config.yaml
encoder_arch: "convmixer"
model: "contrastive image-text model"
dataset: "made-up ball-and-stick molecule models"
train_examples: 195000
image_size: 64
crop_scale_min: 1
horizontal_flip: true
rotation_deg: 10
tokenizer: "word"
vocab_size: 32
loss: "softmax"
embed_dim: 256
encoder_norm: "batchnorm"
encoder_activation: "silu"
encoder_patch_size: 4
encoder_depths: [12]
encoder_kernel_size: 9
encoder_widths: [320]
text_encoder_causal: false
text_encoder_width: 192
text_encoder_layers: 6
text_encoder_norm: "layernorm"
text_encoder_norm_position: "pre"
text_encoder_activation: "geglu"
text_encoder_mlp_ratio: 4
text_encoder_head_dim: 48
text_encoder_fused_qkv: true
text_encoder_bias: "none"
text_encoder_qk_norm: true
text_encoder_parallel_block: false
text_encoder_inner_norm: false
text_encoder_positions: "sincos"
init: "lecun_normal"
residual_init: "scaled_by_depth"
optimizer: "normuon"
muon_scale: "match_rms_adamw"
learning_rate: 0.0017
momentum: 0.95
nesterov: true
orthogonalizer: "newton_schulz_5"
adamw_lr_other_params: 0.00092
ema_decay: 0.999
max_steps: 4600
batch_size: 256
epochs: 6.0
lr_schedule: "linear"
final_lr_fraction: 0.01
warmup_steps: 920
weight_decay: 0.4
adamw_weight_decay_other_params: 0
Rows from block 9 of the image encoder of a small contrastive image-text model, named by matrix and row number. Each number is 128 + 32 x the weight over its row's rms, rounded and kept within 0 to 255. All counts start at 0. Numbers have three digits each.
After each channel's rows are labels from the 100 images, of 14848, where the channel reaches its highest value: "top examples" is what is common among them. Only what is clearly more common there than usual is listed. The data: made-up ball-and-stick molecule models. In brackets: how many of the 100, against the usual share in percent.
# pw: pointwise conv (encoder.blocks.9.pw.weight, 320x320x1x1), inputs 160-319

pw.266:133091079125158145154140117101155168143086140168137116188131158201163158116212114191126063076117149105163169143082084172156149165112098121138112189138102166115089119078163094131153123088099137118152155162154116145177085118138143111155108110186171136113064085120145095089164153112073151185126058136138125097115108206143050136131172101078105142150114117109158121135089136120125120130147112124117077158106122137097098131140148114108097089084146110095167070107121116114094160082123139
top examples: balls and sticks (74 vs 34); balls: three (61 vs 9.8)

pw.269:175076120130112154119126107134091163181124143130082132136139134133129137210097114141176151093126148126115179100097083126098141109152177155193129148111095161141136129158097123089127098126113121141151162186105130122133129147111170142167137108077165103135128148159157141125131175188154088124056135103177160095129078170108143117144168092128135179187149149110126111097206070140128148152115175148146152189109102109093107124069076166124179074097111163089077108117100104171242163149123101
top examples: space-filling (66 vs 32.8); balls: six (48 vs 9.9)

pw.126:103112097098132099156131093175141121198116148135119103130138136135117069093155112166150115149116098115116166120086144088100163127113134186119189140164103122148135110155180101142128102087113131138143113190164139151125125137109099093125171128113057115152140202080145030141112134044163169145103128160178168132131162125090080096136094092191186110106107109146164057134163126134131129145075143208120079123140143110120195102140062089094105221133148118128110073090095159144069149117156145
top examples: yellow ball (83 vs 41.3); space-filling (78 vs 32.8); purple ball (57 vs 27.3)

pw.245:134122082100134136116135147147087129135121155139101139110123169084094123091148114121183119173137163115140129137147119124146076111126138128092116122109109104128115132126089105109121171149130104123069131123147132130115139099104110141103132186135131117137100086148182103124110107149145107143070122126116141123159140132161105122255157154130104189141096153137131133136144127125144134117168113149168115137135088074099133096124155093136107113133094129136150113154141131094129167112114119
top examples: yellow ball (68 vs 41.3); space-filling (64 vs 32.8); balls: twelve (36 vs 10.5)

pw.76:159116105107103136170121113143116107136123150146100124101142166124126150120133138129110118113152112125131131109120140130100170093084166143127111136137077097105132114125149172169131112098116134112112143115255144124143153134181119094123106129111133136130139136146088169148114102128134111147142111133105100140120111099106137107104122150126123126127169107132128122151138136142110141142140125129115142136186125154108132106109137113132111148088091118099136160127110168113106102114145131
top examples: yellow ball (100 vs 41.3); balls: twelve (56 vs 10.5)

pw.243:116139104141148141170128175157157106129120119082114082152074148067132081139128099150062134165147119136132137118093094113128134193173097152129099062134114105131104077133165121107151195170093104135128094205149188112096087095130187133113119132136104094053149147109115207105112157095170121093099100197119079145101186129132157162077178162159156141104104089097164225163120070159119124108151067133182133125138096108160079116140167075153151143091163109138116128114122137079142151150050147
top examples: balls: twelve (60 vs 10.5)

pw.54:161076128089104162151170136157117096130060171126153127121168100170100121120112147154091119164166048183118148123132080111102117155117157114155170142120153131141194135174093152123172099102089045162105110108222151125155083115197124109111120126097058097124121094114105161135118118146098119091122075089061177121129117115148146066080097129178142087129110153170111138104078203150118077123196091162089129145127136121112116157074137179123123156098159090095133120128016131116146121152144107
top examples: yellow ball (86 vs 41.3)

pw.5:143145168111120179201103059184087138150116119096123110097097146157143147110175110143117145166101216109093127145107122133164136115110234126142113119152132146165127118163122117163089120115173124162212127205125136129145104156130159151128108173083091059125142100142130183126141120215108070071108138156173135125082117155115093124136090191136155146144152134086131101121076114150139090048138157153018168125116093184139130125132157159121165070115150136126160128123189118130138139130098157
top examples: orange ball (89 vs 27.7); yellow ball (80 vs 41.3); balls: twelve (35 vs 10.5)

pw.289:087163086128133168116127137096037097143056147112124144163117120155096146133141117128128150169114160143101144078092126124074062149145091115122151108160109119152123154148113198089153122139145118152155137131154143149165103135121141075069104155105124105166146146158158164148129142158127162136110118105130145093095128101164109125123118147104153118070120153092125104086073128099132134150131156129141136100124096119142136129198112091163138119040112113114150149089112074113122095121102052
top examples: balls and sticks (99 vs 34); yellow ball (73 vs 41.3); balls: twelve (52 vs 10.5); balls: eleven (38 vs 10.1)

pw.90:132162120101085137093085114103160148113139130122079105152129145131133080107112179140115138147131097112090160096133092105138106169161140102110063095126089094121078092062103122152147114171096141139130122127137093103179116120089108193132136109114182135139111090109110071152141126104117127104093093123128110138109098116113125105104097137074160123147139117099255137138180096098123127145150139079128122150101091082130072099127129157102168152164202104160114092134041161091140176179090170
top examples: small balls on sticks (64 vs 33.2); balls: twelve (49 vs 10.5)

pw.230:144124119099175128167140156116145110107127118114077090184114105132091091116167090147135100149090145119191158171123131193079141145139149160135116114058100166096117143149111072129124167116183080129179113137114138147094139100169058115068127144168107125112141116191160170140241097122101135124136124145180175129101128124104157140171138112148135140125164116156108068122127125068118166174108085106110152113151145095108109125117121108157162125130134145084086105154082142129164159095113202
top examples: orange ball (97 vs 27.7); green ball (68 vs 41.1); balls: twelve (30 vs 10.5)

pw.278:170125137127130141149178073103131097111097118132121128080086110138109174098155104148183175178130089111150119103090096111147116102122076135137151163164136118120158146149103190126104154120139104121149214126125142157134101113113086099096166158110164156180114149122126167112159147131221153112120115144144141169136121166080147151105089153167151141100113175100101133115196179166107143178132185113098157137121091175185074111157165148087167123163121125125173119127143177147121137148163125
top examples: small balls on sticks (67 vs 33.2); balls: twelve (48 vs 10.5)

pw.300:147141128129122134120097103098094130126130127164167098139134056069092125127137089161121155125089105148030082177164085174133096131088255164137117095185104147143083117107119134115092122155145095127102136129177139124134123093085193159112098096124110127165153174125122071093151110081150115093109063142106086154108094128109119131131100136122098172125101120112109119101126112140046154131164084099109113098106111169109113100131147059111130136095131099142110096127110084028118112149142198
top examples: balls and sticks (64 vs 34); balls: three (61 vs 9.8)

pw.93:105131123134255085169122115083151149111134156138137127108127131084107147199131087147135145112142144175129110101114175181130176088174085096164163107060126153119147143136096103153083148106151140154178133094103145125127146089194090103143132097154122070090143069150175105114244119126082124137095153178124147142125160127120129130163154121120140112113131151101121127101132112136109109123131099114116134144172132108110117125116141144145106119159134149081106120094141141115162146117164118
top examples: orange ball (100 vs 27.7); yellow ball (67 vs 41.3); balls: twelve (57 vs 10.5); balls: eleven (27 vs 10.1)

pw.38:119117127128143129126122100152145122135128152096099142139097144123126106145141103122147118151130144119140112130092134078133145092204167128103132107159113135112128137134136162154092145138125119146139059133222090155138126161129152118109142157122136091125120151163113170157086149173132143126133102143104117112133103123126146090154114143108114149108120124131123181154121131124102129157122122126132142130145116159121137123145126134151113166136125173072108168148135124113135132156137132
top examples: yellow ball (100 vs 41.3); balls: twelve (54 vs 10.5)

pw.236:140101107141137082143140097152192097153170080161090078106177127096100125132084069111160088156152111102176104129127119099175173131164109135176106123148148066160156151114130151157138124137166108161159207130096161120106164140089121091119118129122178144129141159135112169160167110098140121122168119180118188166146127150082123121220124101104056176139166066151110206120082116148163147128155125093093113162152130194141108147095125119096151156169134074124087129064101150106115152136170151
top examples: balls: three (91 vs 9.8)

pw.150:098096062088125084117151129231130145077136137112104155159148132122183104096179160139129139103136147163096120139101155085195096138104088129047152159107097171065168152150134109145135160094192184136147145144133116110146178118167215149120138127152120086072179144066138163047114163100125075140133156167147132138131135139129148092064067140162120138106142104150141124131145126107117116131125124114157186119099129121199205103146130161172139097113167086185108090089100161127085116171149136
top examples: balls: three (90 vs 9.8); balls and sticks (68 vs 34)

pw.7:122058098068146169104147119140147159165082069146192084142150142212095138128184125185128167184133091107134067159132135185127106113119079118115136196164134130127076126155133127147114087091123065121135151089161094134138124111111186113074121176138148128202133118120145144151143073107094101129128121128173123118166105116166094096141130150150137123127115150115105141133108128107132165130089094113078102119108140063097135099142084079112067127127085135123176152124114161125084135137129084
top examples: yellow ball (80 vs 41.3); green ball (79 vs 41.1); balls and sticks (67 vs 34); orange ball (56 vs 27.7)

pw.275:177067174146141147126137126091158086111127153143166115047156121129107116123144130133094116153135127103152198131091104113127132131172092194112112133048106132146134100110180151096109205135128123127124196130140138126108103101122135154093097146070118173203127081136129105166126085097061138162139129115129127116121135089105152062128156113103105151149144122104122115143127156121118150106157111118091127135160116181105076035130143101204115143197157104113139176135164136117145131145035184
top examples: balls: three (99 vs 9.8); balls and sticks (69 vs 34)

pw.185:126123156115145118130108130142143143133148173148135146112145131110119142141111255122144121143144130132123101098094146133129143110148000108127205112130095130143114119114124148127141126106124135130115136150110123106121107119119159113117171138115105129139105043173118166126116123108144129156119119136137119128153125149219150163133124161164123147133138168159106105112136121092092110139154122097065132136133138171139132108121116127092151096113110129128136122142148123145139105139123116
top examples: dark backdrop (88 vs 49.3)

pw.313:103167137141135183099133119134127148125122148129146096141180133075171104112101090176109151150142117159068060142126059107185113122156117158094075136142144147146091104106115133105175172123159071116087136104117141113169148160088119087115097103165114131085217157152091144131086065091123089129141107175140110146093130159157148101174069102091153133150116087140084157114132081119138083112123120109072118141114108232023160163090144108144126159120144161104193100136091103089124162116145140
top examples: balls: three (96 vs 9.8)

pw.237:122113100123255131137089092091106111122136138115182121154121115120130130123107094145112154084138143171115113102139139156089160108129137110119101091156111096091128141119092177151097128112152121114122142111132126093145147088151103070113122105131123113140135063148166113152250096150146114130140160134131146123153111171095125163103095161110118128155150133095111100103136121127109122248131106105147142113170117190134117089124122106134152087103139084106095127144156164074107077111123134
top examples: orange ball (100 vs 27.7); small balls on sticks (66 vs 33.2); balls: twelve (44 vs 10.5); balls: eleven (36 vs 10.1)

pw.22:154156187129166141179091106134143145129162127121088142167100129138205129133134138158162138157202131130140176151095173131150098123157111106107095110118203091109169151123153156160133124166154146222174000138127169109150113104109106141171109146138201107153084111156125198112141114172147161182134157096148153162137084078126127081134092145112121121119106136158057165109136092104145149121193111134143119121135142101097148124222148130159155160184121152120184118101090162130070153127159125
top examples: balls: three (95 vs 9.8); balls and sticks (94 vs 34)

pw.10:116147147100170165066159128142117086191085158097137113054152105141109096139127072146102118077165099112140159111108089137071059139142156062174099155102150124115101093156166149135112162083087130186197197090098156094155162170120103196107161112217149154145177142082132112091118130107098099148151121147196101129093157192076113128087110136111103082132090138187086113139148189155173067113146100064123118120163073150153176238074178126104141123112107090127138109165103157151147143119165190
top examples: balls: three (80 vs 9.8); space-filling (68 vs 32.8)

pw.141:172173098086118150159107110099140155124114128119128151178139158155158087128156190117137139095105146125115091107122146129153134139121062115182095200111235194049149145134145148100126092114132136084126139153123072115113109127136099130140106125118067155205135136115140167140168116144166146181190116137125068090115105169135103132063162134135158150130154104161135153130135109141150064102113178119155106121143139117107128116050166095163119096094119104137134081165119128116116133128156140
top examples: dark backdrop (78 vs 49.3); balls and sticks (60 vs 34); balls: three (44 vs 9.8)

pw.21:148124123116121148132106100106122115158074128160083141146090105141083124160158116099106142115135134146149135105100148130140136148159173176180097189149128153132096113124119198131119158126108108055148118151161121082198121108150178097091167109121118155141122144159135197157129063141155154125108188062120108164101085154159134104088135146121154128126139123094080149086141131140081134141122178145117102148107105022082119058161123147125111087065135132121192166138121161122115125115137148
top examples: small balls on sticks (82 vs 33.2); balls: four (57 vs 10.2); balls: three (29 vs 9.8)

pw.196:087124082124186087161141134113131102203118137126178140151096141159117139127110123168152117078143127124138134095074116126127102129047102147094163091089190139095143144165148085152121149160147130126111088106118161148107118169099130080155176131087171167123115157116103149105164136116172098104128126149132098135156089150188070120138127175139136081097094107171152124076137099132124154255100136127168138158097117128076083172134067100088173089165098151136113104088096140110131205121095158
top examples: orange ball (100 vs 27.7); small balls on sticks (66 vs 33.2); balls: eleven (31 vs 10.1); balls: twelve (27 vs 10.5)

pw.58:129120183146165180133099093088115148097131120115145070135134076107126143146095088135142113161110099155139148122137119136126147154176125133211145123148079036092170197116135120163087144099136146160162004145106145145180132088181117062123090137105129119130074105126124137154073162159138078121170181132085157098116170208112192192121089113128098089144151199107112088131097138136093155212132169100097141078148131117145174078156145093116089116153158160158135113156135112124123112125126123
top examples: orange ball (100 vs 27.7); yellow ball (76 vs 41.3); balls: twelve (41 vs 10.5)

pw.178:106161119156134120136086100105106189125108172124089132118120141152132141197155105111182128166118167163107139135121117166151111100140149130127134128111095139121134168129164112141134151106190153164139215115210109139121094134067103121157133161165127150097112158167063222135136127125175136115139139137141156108106123132159148078130115133138155145146114153164158176092135127132137142120137117161139119111175169122149137139093107094118127128155141109128175151127141144119124157111107100
top examples: yellow ball (100 vs 41.3); balls: twelve (59 vs 10.5)

pw.0:130139129129108122127172099102090081106106085075152142104153125134158181112155106196105145140107133132111111110152169127166134128144084183108147092187198137112153191085086137142135242100174185104071102127149134145119147117193078067139079137097116130108108139161088148132099094142100040093114190180120151106192118104169094137082095144103144141134129107183129111146108132102147199155149146122080061146110114154115113074143142124108154112144138108114120148167111164118132169134064151
top examples: space-filling (71 vs 32.8); balls: four (51 vs 10.2); balls: three (36 vs 9.8)